config.yaml
model: "segmentation model"
crop_scale_min: 0.8
horizontal_flip: true
norm: "batchnorm"
widths: [64, 128, 128]
blocks_per_level: 2
orthogonalizer: "newton_schulz_5"
max_steps: 13800
Rows from block 2 of a small segmentation model, named by matrix and row number. Each number is 128 + 32 x the weight over its row's rms, rounded and kept within 0 to 255. All counts start at 0. Numbers have three digits each. After the name is the row's rms in percent of the matrix's.
Before each channel's rows are labels from the 100 images, of 14976, where the channel reaches its highest value: "lies over" is the class under the peak. Only what is clearly more common there than usual is listed. The data: rendered made-up planets. In brackets: how many of the 100.
# conv: 3x3 conv (model.enc.1.0.conv.weight, 128x128x3x3, each kernel summed), inputs 0-127

lies over: planet (75)
conv.26 095:129118177179154087129121191083147124191136091124101150138085101188111164160108145168058120149118035107075103082073145108095112083179104182110134111118153162121126147133111108104193095135109159130126189142122139128171135133180127120145160180095177134130083158123153125161157111142081099124139138165133114053119148129113087161136160202156149145153086102105114081151148162093151106131153

lies over: planet (77)
conv.2 095:165148130142101125156103168160182117147101069168094118155154111144137152135107109067145130114168120141106128126104142110129160153152161234079148084151120091186065139103104124075149130156132112156169145182159053156159113107156120136156167138146122093126169138096126106145140198143078075170130149127158118068108132085101115094113126141154133108125078121174169080211132105173151112099079

lies over: planet (60)
conv.104 159:102125158090133136152125094116159091089079166144096083178116103126130140099124172120174112134109078087096108123138119176154129141117096105150100183147077144099130134131098193102145151141085116105121131162129110111162098137155109128128119112107190214189123110096126109115114144135077138193079104128067166104193130163140126112154130141152150150102045101086136204132103165062167156098196

lies over: planet (92)
conv.35 107:105115207125124134211142168185094090100158145137102132080055157116149086096121133114097110146112131150130111088148109102063132098097124206090131128130100150150165133162123142110077104153084160135124178129105193123170198141141104130124172132167127132137122146123154166137101140151195215112132131186119142161109136157127098101086174185162185094102120112142108153125063130097147154134150

lies over: ring (56)
conv.114 109:100052066125141102117134160124150082122121100131115131161126131134135103076139095119078143143075110067117146165140171086178123086151178161170129124097134122137130144095166075126147112167157120124140069082135132129149154146048164163141169144150136085147112147164113167226109104133060192110101182115170120079172140128131145119122160101132177155182138138100170147115109178132128067160142

lies over: planet (93)
conv.87 099:083118187154115063115096105035142155157081189119155078119108148088104140127148157170168082144106124093137183121132142073107145147199153087113162112118120135140109172083149134119097049187184136106175130131092135093102155164110153162156159127134135144155138144176149138110131130139114122077155093126100222119093148117078117107122117087144121089128064176131173093117119125116132100124095

lies over: ring (47)
conv.108 093:105114174145122149152132126094113164092107104122097157088149073128129180169094140114095161123125123213136093109083093143128176142168142124072130115197140056131077089141129122119189084105126141127073114137129034106108119085160116143093138155101174111131175130137128161086124117110146059111066070129117156150110052084171100120152131140124105117115077158107081083168112151156133141145152

lies over: planet (63)
conv.9 141:127131114168092118108153146172118161118105114121163200087153161076132114175120148110126137069131157111140164166104179100135129158116090163150135087179136098192160127164082098145142109100107120111167141077122119094096126104070140131097089133119098101085187126137206109090182128148143185138139124073117113117146145145125166175138111113056179154086199108175101096157170081132075122173098

lies over: ring (25)
conv.6 081:062146142159133049102164103051096134169090134142140082163134094163198126065129157125107106144113113173161134137175090111091146145119205135088080110108124100103169123075109084126142100115195164131138133136081161100138106176132110152114083121103081174133148107154177121169083127091111081166139098119095112107125147109156113127077133124147103079118078165129135105109149157082096167104185

lies over: planet (84)
conv.113 088:117142138140079130095082102125104135086150127134159173122204140149088122111169116103100134151134159206125138120110113150102184139129140112146054203164153147096131117171111200124156138129139123101121072138111120134120089147162138135070126123091187062115056068125158150136120068124122150076086119144082161107128179118150086153077141127137108176105072095084105179121144107174161143167149

lies over: planet (61)
conv.119 121:063091149140148081115164122088077130184133100113144099074127141118117154099123119137078155162113106152153131133090184075146161089174159138105108142110200114133108124073194098154161084169189140116103080093148122116103194134090123079093153156143098080149082181193084110153103125163098116034109145139125148132101110120133112153099140081161115089161141146073139131099114125168114112143111

lies over: planet (62); ring (38)
conv.86 086:088130118108081140145139140087111130175137081152145137066161201111096105092149116097124098187116128195066109124143163100122116101141150199144129179174161157114083123125100113165168173149121193140044150185114109140083128182169153119132139137149085137115135035113127080161109114113137129120107135157090142140031150107138149096090134113159125129124112150108127090085087127126162089119123

lies over: ring (80)
conv.59 107:120140097152124172109108175052067133093088078110142112146151127165131151191102133122082123142131141150160136088129160130128159068179163084144164153141125149116116159124155136072115156164137107154131113127167103191174197147089215129124120155153163082104096102082142168143132131177105110074091166095164132138114128129117096137128069151134122041170142108076135137110097203082138105128128

lies over: planet (83)
conv.61 089:085162099139154094131131135059139090166134133101114123139148149146138171121065121147070129119137094091111160164123179071115156111142106218149079075091187100112112125096082116140175122153172128163157159101102126147195118123147141137183154191108107116146177144130160090187164084066076169136153141139122115079108153112146139084113128112148145150189087149150114140192134180098141104101118

lies over: planet (76)
conv.21 076:149172166138148077063185148088112131174140081125115179113168131143160126084114107116076090117128103114128135199104130049105144104133115192141067105144153077117097085081101125116144160136173159135108148118178111091093171156138133146137135100080072053112138121158135126139151114071100133064171106176131128099088168110120089140121199119138104119147163109073094132122187118113130120110083

lies over: planet (89)
conv.127 110:107177155143117104139143144074098099149112142151154131083129119124186139134168117083118124127182121092117167160070082120172130154167132111147140142207116106141129189117093111228090100140108153108145164100099132101060111173105186095134058130095078095126098105159132144143170122172136120148115076122139085062077151120110105172144113097133115158092135189180083145150152138182135136096141

lies over: ring (45)
conv.39 085:083104155140172158137142113100056121135145129143121093165154105134161191074141182081171083186138082136113083111159137080105168106154176107070136112075154100136106108136162103105152099115104129152082083160134124090103113094158138123119168192142124129125110146113177094145095184132115119151108114126130100112098132136117085224108113169196094084100092110097135073104114149146062116173165

lies over: planet (63); ring (31)
conv.30 100:116097118175146095136196175070032114119107062150143132143141057177118189091109144136120151083132110152085123100101110080108127144160150155135063114131158112109071101083082074173147102183099110107141118120147131074093150155167137087101150144108097125151116110147059089177139152092078077129099125179130110136139163079160086171099151143121084161131143133136128149166137130135128126153155

lies over: ring (32)
conv.1 096:114204092107171134105134151076162091161055130106128098132152110099133104085110108119143074125122141103137174166221126135175118078157131143227050131139107137132088191126091120109158150132128143106135144108103120121145176127149175103167098102117100163117167111088087083154123065138139128103150177114097129150117145113148111070143108098138136108205127140137142171098115199082118107148122

lies over: planet (96)
conv.15 093:110126085127138080106108145167048172144064106155113146142136066097125129117146031164122107071087133128152105118114068104160134140134122074180143108132141063138161103062121120126133057088129074123147090110082132118103134157080120144169163063108115125145128149151105145146129134115102129055142123154170085089166085113127110181124083175112109104164123128178111147095121127122077083144157

lies over: planet (67); ring (30)
conv.78 089:110107155085091092168106092087105154121129095101113185077121140066116057086157112133151110135128077193111175121117099166102142099160133086133134124163086076087120063173208117112139122156157137116117128153132089089077195145129154206146153132082166144142149083130099158072103167173168078119082122127140129158117069095139136124160095118088126108133117145149106124166157159142147104156092

lies over: planet (71); ring (29)
conv.50 104:109087146120111081132162141119117125138117160088150146098057163067102075098101125167152120109087174127070154061214148104077154149162129136139095135078132148184077162099101124113112095160109093112127103107147127155099122170128169135093135077077134092143138127117162093106148074150087129136132099087077155154183146197097182170103105134136165095108110067086148093128108184112106133130111

lies over: ring (98)
conv.7 093:139109136163148123110161188177122093104055146180088074116140122104097135093119100112124119148110149131108106103101160146114130166150133104149114122104157161134060140107125120134166137199130092152128118071171092129168153114190117066145079124153120128168125141083116127169111107203122124053160173074115180117109089097140095059138126079157120048144103066099155148149108165077128137160129

lies over: planet (57)
conv.5 095:109116128112114094143222138078031161049105128126122108075100121116153155068123154103140124168146155137152117106189092130123137120144149170128137101130069168113106031182105152158108129136094084119072093153125156117075199125130155146119118136163116166135127159127132127086110151096152128129081143071147163130101112179150092089115077104151170133162131069168119103138141135088110131147103